python train.py --crop_scale_min=1 --avg_pool_shortcut=false --init="lecun_normal" --eps=1e-08 --warmup_steps=3560
Rows from block 5 of a small image classifier, named by matrix and row number. Rows with one number belong to one channel. Each number is 200 + 20 x the weight over its row's rms, rounded and kept within 0 to 999. All counts start at 0. After the name is the row's rms in percent of the matrix's.
After each channel's rows are labels from the 100 images, of 14976, where the channel reaches its highest value: "top examples" is what is common among them; "peak on" is the class under the peak. Only what is clearly more common there than usual is listed. The data: seven-segment displays showing three digits. In brackets: how many of the 100.
# convs0: first 3x3 conv (model.blocks.5.convs.0.weight, 208x208x3x3, each kernel summed), inputs 104-207
# convs1: second 3x3 conv (model.blocks.5.convs.1.weight, 208x208x3x3, transposed, each kernel summed), outputs 104-207

convs0.103,109,191,186,177,184,223,205,203,214,123,178,181,198,191,185,172,187,200,217,187,215,178,166,176,191,168,185,180,203,193,179,198,213,198,185,225,181,183,190,191,189,189,171,234,217,203,174,207,189,200,173,199,191,171,167,185,197,133,208,171,193,202,182,229,186,189,206,185,199,197,220,195,192,188,200,200,217,204,226,213,206,183,228,208,203,190,207,155,197,186,218,205,199,205,195,206,181,181,198,196,215,205,197,109,194
convs1.103,089,191,178,205,194,195,197,178,189,162,213,193,217,178,208,211,178,183,188,218,202,197,195,214,177,216,201,190,175,177,219,210,228,173,197,193,158,214,221,151,190,202,196,177,188,184,176,164,196,207,170,206,184,169,198,201,172,155,213,231,185,218,198,200,179,207,182,215,207,205,196,202,185,210,234,179,165,163,184,212,204,181,187,181,185,234,200,167,191,177,147,159,155,174,200,173,149,170,201,179,163,194,211,154,222
top examples: the digit 4 (62); first digit: 4 (53)
peak on: screen (84)

convs0.138,101,216,179,170,191,200,172,192,192,175,194,185,225,190,170,172,173,219,212,186,196,181,149,185,210,184,165,180,200,159,194,207,191,178,197,206,168,215,190,213,202,190,190,205,190,186,188,211,189,175,207,179,214,196,185,191,191,164,172,199,209,219,179,194,212,202,184,175,224,206,190,212,188,206,185,145,188,179,186,184,171,205,175,155,186,203,185,172,174,197,201,203,178,198,193,206,175,178,164,196,195,184,187,184,182
convs1.138,092,213,215,212,202,202,203,171,183,200,201,190,193,216,231,240,208,178,210,238,201,225,212,206,209,203,228,205,209,216,217,183,226,212,188,219,203,183,233,229,205,204,209,222,199,235,211,207,201,191,214,223,226,202,225,207,182,208,218,168,219,150,198,219,144,214,211,239,188,167,199,183,240,221,182,171,186,213,222,221,214,247,236,146,218,175,219,227,200,225,212,205,193,193,190,161,199,200,212,232,210,225,206,219,199
top examples: dark on pale (36)
peak on: surround (96)

convs0.35,106,161,201,170,196,204,164,192,165,176,211,182,176,164,160,175,206,196,214,206,211,196,191,189,195,158,203,217,202,197,204,171,192,162,181,176,177,172,168,194,203,150,202,247,210,202,169,205,203,223,208,224,197,200,190,192,184,169,196,185,199,157,220,184,180,231,218,189,163,201,188,224,175,171,191,174,191,199,197,175,177,197,196,173,199,192,237,158,195,193,205,186,188,189,180,190,196,215,211,198,216,182,213,170,172
convs1.35,098,201,198,242,152,185,210,214,212,205,191,223,216,213,202,212,207,226,197,168,186,191,186,213,172,200,152,197,187,196,204,188,184,201,189,170,193,207,230,205,199,233,218,202,146,204,179,219,186,202,210,208,179,208,215,181,188,236,190,176,207,243,195,195,159,198,170,196,191,161,235,215,181,172,185,199,193,177,204,221,226,181,191,164,193,193,216,201,212,189,209,194,190,221,193,200,192,203,202,179,203,205,191,192,214
top examples: first digit: 2 (30)
peak on: surround (98)

convs0.106,080,204,190,181,203,225,206,207,199,173,190,176,186,190,213,197,186,214,194,231,204,201,221,175,202,169,206,201,215,188,208,155,200,207,174,176,187,194,152,185,211,114,186,172,207,162,194,191,176,206,209,170,172,194,208,211,216,171,216,232,187,233,196,200,167,191,189,191,208,218,180,197,210,183,207,192,182,198,196,199,205,209,196,187,166,243,207,199,194,192,195,218,188,235,219,209,202,201,195,197,193,207,203,201,156
convs1.106,071,176,199,182,214,165,176,185,183,155,207,215,196,200,206,220,219,176,229,212,209,209,191,178,214,180,198,207,212,198,203,167,211,179,214,196,199,215,211,201,206,198,212,183,200,218,228,205,210,205,160,191,212,247,226,205,195,203,196,149,196,176,195,191,206,176,203,199,220,201,178,195,202,213,152,193,167,205,199,223,204,212,219,165,203,181,207,204,173,270,207,210,201,169,214,218,200,203,197,194,229,238,190,199,196
top examples: the digit 2 (65); second digit: 2 (43)
peak on: screen (90)

convs0.79,112,184,217,200,172,175,183,189,163,202,217,192,194,188,199,221,188,200,185,182,218,200,203,254,191,207,201,192,204,233,210,173,177,179,189,161,190,198,215,196,183,228,179,176,208,213,180,192,196,183,199,180,214,186,203,166,184,217,239,222,190,208,183,196,171,188,187,230,196,183,198,206,204,178,201,157,193,206,216,204,188,228,178,163,179,189,195,231,178,221,209,189,165,200,182,184,175,210,203,230,186,237,217,210,232
convs1.79,106,192,202,204,219,235,274,184,196,239,195,222,276,224,188,183,209,221,177,190,194,180,217,206,216,197,205,189,202,191,216,218,224,178,199,186,202,216,191,198,214,180,200,185,203,179,213,222,193,191,209,186,199,168,225,226,245,190,170,186,195,217,229,199,227,211,202,186,194,207,219,215,202,248,220,215,190,184,200,194,199,193,211,228,180,202,182,187,226,172,172,196,210,180,215,190,191,210,196,188,225,189,200,179,206
top examples: the digit 4 (88); first digit: 4 (77)
peak on: screen (91)

convs0.36,089,229,192,223,217,209,232,176,215,153,166,179,208,198,200,175,203,219,239,188,204,217,155,227,218,217,191,214,184,204,238,205,208,191,215,196,196,195,192,203,204,192,233,227,191,231,189,168,183,211,197,216,197,191,219,189,191,152,162,194,212,203,203,222,193,221,223,205,180,206,241,206,217,218,212,175,214,185,208,184,197,175,206,180,199,196,256,216,188,195,207,205,184,177,226,175,186,219,198,214,152,199,214,174,206
convs1.36,107,164,162,223,210,210,179,176,207,207,173,266,205,213,201,196,191,199,202,210,211,188,220,179,206,189,166,176,207,202,175,221,187,191,194,222,174,189,200,189,189,202,178,185,198,181,191,191,195,179,211,194,189,205,183,213,190,212,217,220,182,166,177,210,243,181,195,188,229,198,194,201,185,205,197,228,187,160,193,203,198,198,173,207,189,206,208,173,190,203,166,194,205,193,170,218,172,191,189,145,226,182,158,195,172
top examples: first digit: 1 (34)
peak on: screen (72)

convs0.89,115,215,198,221,208,159,196,218,159,207,202,158,189,172,216,192,183,198,174,196,216,210,225,223,216,219,214,177,218,222,191,173,188,207,205,206,172,207,201,188,159,217,201,170,218,230,188,175,200,204,202,186,184,167,201,175,182,209,222,194,216,232,194,194,203,195,173,209,175,191,225,203,223,202,172,158,218,173,200,215,173,207,177,176,206,156,197,219,204,216,192,202,177,218,181,187,230,211,221,212,165,207,204,199,210
convs1.89,097,184,208,211,209,225,226,164,190,215,204,195,242,224,183,185,217,182,179,186,221,181,167,188,178,200,193,222,189,179,217,208,225,180,182,187,226,229,178,204,237,186,204,187,208,189,214,242,190,205,204,196,204,223,173,232,207,204,177,205,213,208,209,205,245,209,220,213,213,216,224,207,191,224,240,227,203,205,196,181,192,191,221,204,205,197,182,178,193,190,203,200,201,149,232,154,198,212,168,210,254,201,219,194,209
top examples: the digit 4 (71); first digit: 4 (58)
peak on: screen (92)

convs0.73,104,194,198,222,183,221,205,190,209,157,196,204,192,207,152,208,182,212,184,180,186,168,153,165,169,187,181,203,191,172,195,212,207,193,182,173,192,182,181,179,197,153,162,226,190,174,198,206,193,178,201,195,214,203,186,192,200,186,203,176,181,180,190,222,190,158,178,199,223,185,202,220,190,221,214,179,184,169,135,218,184,218,207,175,172,172,216,189,192,175,183,187,201,206,194,212,179,180,184,198,230,211,216,157,189
convs1.73,084,198,216,200,191,188,168,224,208,221,205,194,190,213,232,186,222,198,203,173,183,223,203,220,225,238,204,217,215,211,236,148,216,223,226,234,212,182,214,209,197,214,199,158,207,221,223,217,205,189,225,210,204,227,229,201,200,229,181,156,231,203,200,210,190,190,214,212,179,173,202,184,189,181,170,129,184,208,216,188,176,209,209,150,196,180,186,220,196,238,202,191,187,166,225,185,215,216,218,210,192,213,211,218,190
top examples: dark on pale (66); first digit: 3 (33); first digit: 7 (31); first digit: 2 (28)
peak on: screen (94)

convs0.132,090,202,220,185,161,192,183,206,195,219,209,195,212,203,215,191,240,182,199,197,219,227,222,185,208,202,193,194,205,190,203,186,261,204,193,182,210,217,217,187,195,239,189,214,210,198,208,198,191,204,201,161,221,214,201,189,178,191,196,193,219,212,187,222,184,216,199,188,189,206,231,214,199,213,199,190,160,228,188,190,223,194,216,175,176,214,219,189,194,189,226,205,217,205,187,213,200,202,190,196,200,215,203,180,211
convs1.132,112,171,183,185,249,211,215,182,170,206,179,212,201,191,172,203,186,176,181,178,203,175,179,196,198,171,181,185,212,175,179,226,171,156,204,199,186,175,199,185,176,158,215,176,206,192,186,188,168,178,190,199,203,169,198,197,182,186,149,213,164,194,196,179,242,193,192,201,204,187,175,220,202,205,231,202,201,191,196,170,171,169,187,209,195,188,170,218,207,193,157,187,194,188,188,185,166,206,180,196,191,191,171,173,175
top examples: first digit: 2 (38); first digit: 6 (34)
peak on: screen (88)

convs0.189,100,175,170,224,182,181,207,203,205,211,220,206,182,183,218,184,217,172,161,185,203,191,217,185,219,167,192,149,196,178,206,199,196,172,193,208,226,195,196,183,178,219,204,191,197,195,185,193,169,192,182,177,177,171,197,189,186,191,188,185,179,197,193,206,215,191,206,153,194,219,226,210,209,209,180,215,149,183,175,176,203,170,226,217,182,210,143,197,211,198,182,208,200,193,222,231,217,149,196,212,191,199,177,185,166
convs1.189,099,193,183,198,262,236,224,195,198,176,174,185,195,190,210,191,180,166,196,188,174,191,190,179,204,168,192,178,181,177,191,192,226,188,207,193,188,199,183,198,160,191,210,145,215,191,188,198,194,145,196,190,151,187,222,197,206,203,162,208,200,175,178,182,186,193,177,161,179,224,198,202,199,195,217,179,182,184,197,158,170,170,197,195,185,240,182,205,192,189,149,171,217,206,164,196,180,194,165,189,169,176,179,186,188
top examples: the digit 2 (89); second digit: 2 (53); first digit: 2 (48)
peak on: screen (95)

convs0.125,089,198,187,205,195,245,200,214,180,185,222,197,227,188,184,235,226,224,207,235,222,187,197,209,205,201,204,219,211,203,194,198,191,188,193,200,178,197,206,220,211,213,215,218,195,190,189,182,193,226,229,231,183,186,190,197,202,192,210,194,208,193,177,174,169,223,198,201,214,188,189,194,205,177,225,174,203,214,202,214,207,235,184,196,185,204,238,201,195,206,195,194,195,207,171,168,187,226,171,195,181,201,219,169,214
convs1.125,104,181,177,207,189,222,189,178,203,218,171,227,197,216,209,148,183,178,211,185,212,175,196,201,178,175,209,184,182,189,186,195,197,169,191,195,174,198,212,179,181,225,189,165,167,193,172,190,188,188,172,167,201,131,201,196,212,208,180,207,172,205,215,206,207,170,172,209,195,195,193,190,182,191,218,190,198,175,201,169,215,172,190,195,223,202,177,191,203,168,173,145,185,204,198,164,181,167,197,182,190,183,207,186,200
top examples: the digit 2 (90); first digit: 2 (86)
peak on: screen (99)

convs0.117,116,205,189,152,214,185,228,180,209,239,211,192,215,165,224,202,215,190,190,171,193,228,232,250,173,184,202,213,190,212,222,213,188,195,185,199,184,198,223,219,199,213,196,199,222,218,222,189,185,207,174,220,205,196,205,190,205,204,184,186,178,179,203,163,175,244,194,232,168,182,188,188,177,207,194,196,200,196,217,172,205,186,202,171,228,164,205,204,194,214,191,210,196,208,187,197,198,232,238,193,217,210,206,241,182
convs1.117,154,195,180,214,232,203,190,187,208,146,193,176,202,191,170,193,206,199,189,190,194,206,184,209,222,178,190,202,179,167,182,189,200,160,194,193,164,157,183,158,186,197,187,194,197,194,162,134,181,192,191,194,208,186,179,180,188,185,180,190,182,210,183,204,188,195,171,218,179,212,206,202,174,184,198,182,211,179,173,213,181,173,191,174,192,184,190,178,187,183,159,177,188,195,206,183,192,183,186,172,177,204,182,206,186
top examples: the digit 4 (98); first digit: 4 (97)
peak on: screen (99)

convs0.185,110,182,209,147,208,200,174,180,156,165,187,184,171,182,174,169,191,181,207,197,228,212,185,211,207,158,195,232,208,198,214,190,213,166,203,170,185,168,158,160,191,157,198,226,194,206,175,176,194,210,198,213,210,182,203,212,199,172,171,164,179,187,216,203,165,195,212,206,165,186,189,180,190,218,191,182,200,204,198,169,195,198,194,196,191,205,202,185,207,181,210,199,171,193,171,187,199,204,198,200,210,184,218,173,175
convs1.185,105,196,203,228,160,227,203,205,212,196,199,173,207,214,215,223,194,183,188,215,205,189,206,187,178,208,189,206,202,218,212,167,223,195,173,178,198,197,244,192,189,209,175,218,187,189,186,220,190,201,198,174,205,226,203,185,225,205,216,184,219,234,174,197,161,204,192,193,199,160,204,204,189,226,199,210,221,194,191,221,225,211,190,143,179,178,206,178,185,188,228,154,180,201,200,193,155,202,167,194,194,214,184,180,208
top examples: the digit 7 (63); first digit: 7 (48); first digit: 4 (30)
peak on: screen (78)

convs0.174,116,176,197,243,184,205,205,196,201,219,254,192,185,179,196,241,238,183,184,244,209,220,224,233,237,206,201,182,218,218,216,176,215,206,214,184,229,201,172,188,210,194,209,196,206,211,174,184,198,163,216,205,190,200,189,171,232,224,257,179,208,191,222,218,198,218,186,192,210,188,261,212,233,194,205,201,203,202,200,229,225,244,215,202,181,208,204,204,206,209,235,203,198,193,198,169,254,225,203,232,194,215,215,204,203
convs1.174,146,181,187,171,169,180,216,192,197,216,174,167,201,195,180,189,213,202,180,204,205,185,213,192,168,183,169,193,197,162,178,207,169,169,160,196,160,197,202,178,187,198,198,180,181,190,150,168,192,186,183,159,192,185,195,174,202,209,163,194,168,200,176,189,193,179,177,183,175,188,181,190,194,172,202,200,183,172,171,178,201,192,169,188,200,193,200,170,198,171,180,175,197,197,211,194,189,202,186,159,174,169,190,214,187
top examples: the digit 7 (87); first digit: 7 (81)
peak on: screen (88)

convs0.120,106,214,191,173,212,196,216,200,184,202,197,158,179,176,187,177,214,212,194,197,222,205,199,245,212,167,199,213,217,182,183,206,206,182,191,203,164,174,155,224,187,214,198,251,211,176,200,185,194,201,180,205,191,200,210,197,223,174,176,181,209,181,198,221,208,238,230,194,186,209,215,238,176,188,180,173,180,205,212,192,230,189,205,175,179,156,198,212,184,209,232,195,223,206,186,211,200,219,225,227,199,203,188,197,159
convs1.120,085,200,184,235,244,237,203,189,179,221,205,228,218,238,186,188,195,170,186,220,201,190,207,218,192,203,161,210,181,215,163,213,178,186,191,215,193,178,206,166,186,191,214,193,207,227,186,177,175,181,199,203,256,196,177,187,226,208,225,198,172,181,189,200,223,206,166,194,220,176,198,189,171,165,199,195,217,194,165,243,210,216,166,131,202,197,199,160,186,200,187,186,174,176,178,233,207,208,182,192,211,215,190,191,200
top examples: the digit 4 (97); first digit: 4 (96)
peak on: screen (96)

convs0.0,111,214,197,177,182,205,198,203,167,189,215,180,208,172,160,208,194,220,211,196,210,223,175,195,224,196,175,233,185,169,176,184,215,220,221,194,173,183,167,181,182,169,166,205,208,209,187,200,205,203,249,234,198,189,200,215,234,167,179,205,219,201,208,200,171,232,189,175,176,189,217,179,189,193,232,148,208,212,190,181,169,201,194,185,198,216,235,200,214,166,190,202,191,202,195,189,169,206,188,203,189,176,196,156,190
convs1.0,106,183,174,213,154,212,204,166,202,195,184,203,194,184,207,199,221,173,190,218,185,189,206,201,133,171,193,193,196,186,153,179,212,192,149,164,204,196,200,188,198,198,184,192,207,198,174,196,186,167,180,175,197,200,191,226,195,201,217,206,173,186,173,192,174,210,193,179,210,172,219,209,197,196,194,187,184,190,184,208,241,199,192,176,170,202,195,186,168,194,182,173,182,216,175,224,202,199,189,167,164,184,188,229,192
top examples: the digit 2 (87); first digit: 2 (48); second digit: 2 (38)
peak on: screen (85)

convs0.42,089,198,197,206,186,197,184,200,164,227,210,184,203,184,168,195,178,180,175,180,165,203,198,195,189,175,184,190,206,214,182,181,193,179,202,184,178,184,193,197,211,123,174,204,198,198,168,203,195,177,201,181,189,176,190,179,196,211,206,194,188,175,201,183,198,215,144,188,189,200,183,216,196,217,169,190,187,173,188,233,192,189,197,202,187,185,168,203,191,202,180,180,229,183,177,229,197,188,186,190,194,204,192,212,157
convs1.42,110,174,193,195,238,212,194,149,168,174,173,190,217,194,176,194,215,159,197,198,194,177,162,169,196,184,207,214,183,163,195,199,191,204,191,219,186,161,169,178,192,204,185,188,207,192,209,217,201,186,185,203,194,165,201,214,221,159,160,217,183,206,176,190,220,189,190,211,186,201,200,163,191,221,210,155,175,171,172,178,211,194,190,199,173,206,183,202,189,162,184,178,218,161,228,197,182,196,184,191,141,187,205,165,199
top examples: first digit: 1 (26); first digit: 4 (25)
peak on: screen (63)

convs0.100,100,206,214,201,152,222,227,188,195,181,208,199,214,179,183,158,210,187,206,203,189,224,204,192,233,148,164,183,209,179,173,182,183,186,215,235,173,223,184,180,169,194,187,215,183,194,195,157,198,216,204,188,176,219,213,201,215,200,192,165,189,199,179,186,193,221,204,159,202,207,177,221,182,168,215,194,162,191,201,210,216,184,170,183,202,219,174,179,187,208,220,201,224,197,171,195,200,181,190,212,187,183,200,219,178
convs1.100,095,208,193,202,153,235,192,192,207,184,189,215,203,230,202,183,214,194,214,208,188,172,199,213,140,200,175,197,205,193,174,198,169,217,175,186,199,178,193,212,178,207,187,197,183,188,143,186,170,209,219,182,183,160,165,225,194,193,185,186,170,200,184,189,210,166,205,190,194,160,181,195,187,194,204,192,214,169,217,185,240,207,173,182,185,207,207,180,178,206,166,198,202,206,188,207,181,195,175,158,213,184,177,202,195
top examples: the digit 2 (98); first digit: 2 (94)
peak on: screen (84)

convs0.130,098,204,209,156,202,221,174,176,150,155,212,204,211,178,174,185,168,211,200,198,222,175,186,205,174,191,175,212,200,188,185,198,156,187,207,177,192,201,167,176,222,171,171,203,192,211,188,176,197,220,228,221,217,192,198,187,193,164,184,169,174,172,195,156,193,188,185,213,211,205,172,185,190,213,227,127,181,215,174,183,196,195,195,161,187,194,244,211,208,182,197,187,162,184,207,196,152,203,218,187,198,210,217,158,207
convs1.130,075,210,179,213,157,219,161,211,174,195,191,208,196,216,218,221,184,198,181,194,207,177,213,205,180,196,173,174,196,215,194,176,209,208,171,177,201,197,200,216,195,191,213,191,202,194,160,234,176,208,195,198,202,170,213,188,203,206,202,199,218,193,181,184,192,192,176,194,184,149,199,199,207,169,222,150,188,168,182,213,203,197,189,168,174,176,195,215,185,206,195,182,193,176,174,200,188,186,198,191,146,203,204,198,205
top examples: the digit 4 (99); first digit: 4 (98)
peak on: screen (74)

convs0.149,089,185,201,183,217,185,214,192,227,202,213,195,208,150,212,186,200,184,192,174,215,204,234,207,172,168,194,210,213,226,235,200,203,161,191,218,185,215,202,187,196,191,191,159,237,206,157,202,177,174,168,181,205,164,191,197,171,164,213,183,163,194,185,197,206,221,186,209,199,200,221,224,192,220,195,187,205,185,205,181,179,218,208,209,234,197,216,188,203,190,213,202,200,191,182,182,211,213,192,194,181,220,210,208,192
convs1.149,091,196,160,193,191,225,213,180,177,192,183,231,192,213,178,171,188,177,216,205,195,169,169,182,205,194,193,196,206,185,179,213,196,199,213,176,208,186,148,208,187,164,196,223,186,180,200,225,194,198,214,190,200,212,198,217,216,196,200,217,221,194,179,213,224,216,185,160,189,195,196,179,186,208,203,229,168,178,163,173,198,181,177,216,168,210,177,208,195,197,184,189,155,185,155,184,184,179,176,186,228,190,192,175,198
top examples: first digit: 2 (25)
peak on: screen (92)

convs0.47,124,181,187,216,191,184,206,205,203,217,209,213,159,190,210,217,207,135,167,191,219,212,214,209,196,172,207,176,206,216,204,215,197,188,209,211,218,218,199,221,197,219,197,192,201,208,200,220,201,178,170,191,206,187,195,182,215,214,224,193,180,176,210,182,208,190,222,214,195,220,198,192,201,193,203,216,177,214,220,209,198,206,210,224,202,205,181,205,216,206,209,206,206,214,176,201,210,218,203,184,195,195,174,206,197
convs1.47,156,222,185,182,209,211,204,185,166,191,181,197,214,223,162,178,176,213,215,201,181,164,161,179,192,196,173,196,173,170,188,183,202,204,193,164,172,197,174,175,182,181,190,225,220,173,204,180,193,205,207,210,206,208,176,198,208,166,182,211,222,218,190,220,195,223,170,163,181,190,184,191,191,197,199,211,204,176,166,157,178,180,171,186,155,217,210,183,196,171,184,188,167,169,169,193,192,175,184,208,218,176,188,152,197
top examples: dark on pale (45)
peak on: screen (81)

convs0.198,106,166,187,169,203,187,220,180,206,161,186,209,197,199,188,156,220,184,183,181,195,181,196,179,190,183,201,192,201,172,213,173,220,197,172,176,188,188,229,164,153,202,171,243,159,174,201,197,176,206,211,167,193,200,190,199,208,167,202,198,225,206,205,244,164,211,197,178,184,181,199,205,184,212,201,200,211,190,169,169,195,168,201,179,182,158,189,183,223,190,211,183,189,195,193,186,185,191,182,183,217,188,186,181,174
convs1.198,089,191,197,145,163,193,184,212,212,181,220,206,198,239,227,224,181,237,218,190,183,205,179,184,200,198,187,211,199,205,223,176,170,183,182,189,195,238,205,221,200,184,184,229,163,212,210,212,214,188,186,228,214,188,192,216,179,219,200,221,159,215,205,199,205,186,208,213,185,215,173,194,195,199,223,197,217,196,202,198,219,175,208,185,199,211,207,201,215,183,198,214,184,202,183,213,221,243,200,198,190,206,223,217,236
top examples: dark on pale (42); first digit: 4 (34)
peak on: screen (63)

convs0.91,094,176,199,201,183,203,166,181,166,210,218,237,217,207,190,198,222,156,202,201,205,206,232,183,197,197,186,180,209,187,170,219,205,162,201,220,180,188,220,189,237,215,191,229,173,173,222,182,153,192,190,190,213,222,190,214,226,210,194,174,178,164,229,228,170,191,220,170,202,176,218,166,198,201,235,200,166,192,206,217,205,200,234,188,203,198,192,203,188,224,183,188,214,204,155,206,181,223,206,189,211,234,212,202,163
convs1.91,121,197,195,203,176,169,187,175,171,217,195,189,191,175,200,190,229,193,180,203,188,200,199,206,186,216,180,152,199,161,207,200,190,199,182,197,166,180,197,190,170,205,201,189,192,189,206,179,178,191,196,221,188,160,189,181,218,189,195,160,187,214,205,185,196,188,195,205,190,160,179,211,190,216,172,152,189,181,223,196,232,205,180,215,184,177,203,186,202,162,143,181,172,205,234,203,191,195,203,177,172,202,211,211,222
top examples: the digit 2 (85); first digit: 2 (83)
peak on: lit segment (27)

convs0.80,104,174,183,220,141,208,190,220,192,192,203,195,220,171,186,196,210,173,208,199,205,178,183,214,206,176,174,158,221,178,172,160,199,188,212,196,178,211,183,226,195,250,193,184,174,203,195,182,230,197,182,161,193,199,197,202,217,221,199,195,216,196,165,187,195,176,230,181,213,191,213,191,197,216,221,182,197,214,224,234,210,200,168,195,181,221,204,184,166,194,201,202,178,210,152,199,208,184,186,192,172,193,191,220,205
convs1.80,103,195,194,154,187,233,231,177,223,224,197,221,205,216,207,202,192,227,208,182,198,158,209,190,184,191,203,200,178,190,197,232,203,161,178,188,180,216,205,168,205,206,214,158,198,214,186,176,186,194,180,208,214,191,228,211,184,207,129,211,179,201,218,196,197,184,186,204,174,197,164,181,200,142,228,210,155,192,214,155,183,186,201,164,199,177,200,209,240,167,208,142,202,205,208,187,179,202,226,206,234,186,209,202,204
top examples: first digit: 2 (31); first digit: 7 (28)
peak on: screen (77)

convs0.96,093,174,204,209,145,151,166,216,184,210,222,194,233,150,203,218,221,213,200,180,212,170,173,198,204,186,169,194,197,201,148,175,192,173,209,226,193,188,212,211,201,212,185,181,206,202,197,197,201,175,204,181,182,210,218,203,216,235,204,191,213,207,193,190,153,234,170,186,228,168,212,179,189,188,189,155,204,180,203,234,195,207,175,174,190,194,183,191,183,185,189,193,182,211,192,211,202,203,209,183,205,199,205,205,197
convs1.96,079,186,189,181,207,231,162,191,196,205,198,223,194,182,199,230,203,212,201,186,197,216,188,184,161,211,201,176,189,202,178,228,174,222,202,186,190,175,189,235,174,206,213,207,187,216,189,198,174,207,244,240,203,190,201,202,202,193,172,224,174,176,203,178,189,193,209,221,223,159,169,173,213,221,193,227,223,156,216,198,246,225,190,160,186,203,194,207,198,180,200,199,186,198,182,178,205,206,200,223,162,208,166,204,175
top examples: first digit: 1 (39)
peak on: screen (71)

convs0.22,115,221,199,203,203,186,170,185,177,202,199,177,187,179,205,197,163,208,215,185,211,175,231,220,168,209,204,218,227,221,210,190,156,183,184,179,152,188,211,241,181,200,236,179,218,197,206,215,194,201,206,207,208,171,229,211,158,206,238,216,177,194,187,184,184,187,216,228,189,209,201,213,208,178,195,172,212,190,214,194,181,187,192,158,192,174,219,225,192,208,196,177,164,204,210,184,188,239,209,216,186,224,213,217,203
convs1.22,092,172,175,201,226,241,243,190,193,202,190,227,235,222,186,182,214,227,229,178,199,162,168,205,177,184,210,181,164,173,176,230,233,186,164,214,217,186,212,185,183,214,199,237,169,206,165,185,173,192,212,214,171,221,183,191,200,193,152,169,191,227,185,222,248,196,212,197,220,211,214,220,201,233,209,213,174,197,171,197,219,193,195,213,196,238,174,188,209,176,210,218,194,235,206,228,186,190,193,199,190,211,198,165,218
top examples: the digit 1 (69); first digit: 1 (65); first digit: 4 (30)
peak on: screen (91)

convs0.180,080,189,190,194,163,212,197,206,202,209,191,203,214,199,192,168,200,173,210,166,198,192,208,189,233,187,188,164,213,189,177,183,197,202,203,186,205,218,180,218,191,223,242,227,193,201,218,221,158,176,196,181,198,226,214,201,203,191,176,198,192,220,200,216,199,205,217,159,218,190,207,203,200,221,185,199,162,222,231,205,184,165,185,195,192,177,177,198,194,208,206,192,225,186,190,217,193,207,216,194,190,189,175,220,142
convs1.180,087,193,171,210,203,221,197,190,188,186,171,193,219,205,217,220,224,177,180,227,165,209,189,200,189,183,196,168,182,215,198,211,195,187,188,206,165,174,180,206,162,205,188,198,222,193,185,194,190,188,206,196,169,175,192,162,218,205,201,228,186,195,199,207,160,206,173,188,189,176,186,203,192,225,196,189,210,164,215,196,228,206,177,233,186,162,198,189,191,197,167,183,232,204,204,217,198,223,186,192,197,179,184,192,204
top examples: the digit 1 (100); first digit: 1 (99)
peak on: screen (76)

convs0.24,101,172,219,218,166,193,206,181,207,190,211,183,198,189,192,156,172,170,189,171,222,199,216,221,203,192,173,190,219,221,215,191,184,178,211,150,194,214,198,200,189,160,169,220,177,175,196,181,214,203,204,174,186,187,219,177,215,221,208,177,198,189,187,172,192,194,162,145,193,206,166,196,189,182,178,178,163,207,218,217,190,171,192,178,176,223,187,165,206,230,217,186,199,162,210,183,196,176,163,201,197,200,190,215,196
convs1.24,105,194,200,198,148,219,209,200,197,213,179,206,218,214,184,191,211,206,200,167,204,186,200,205,195,186,179,192,228,174,151,215,175,206,185,202,175,160,190,197,189,195,184,181,184,173,172,185,179,211,197,185,192,201,194,208,197,186,180,230,178,192,188,203,205,198,210,200,209,167,172,230,153,200,219,213,206,176,213,193,214,182,177,176,166,179,214,184,166,198,162,209,229,179,185,259,186,182,199,151,198,181,173,186,184
top examples: the digit 2 (75); first digit: 2 (68); first digit: 7 (31)
peak on: screen (76)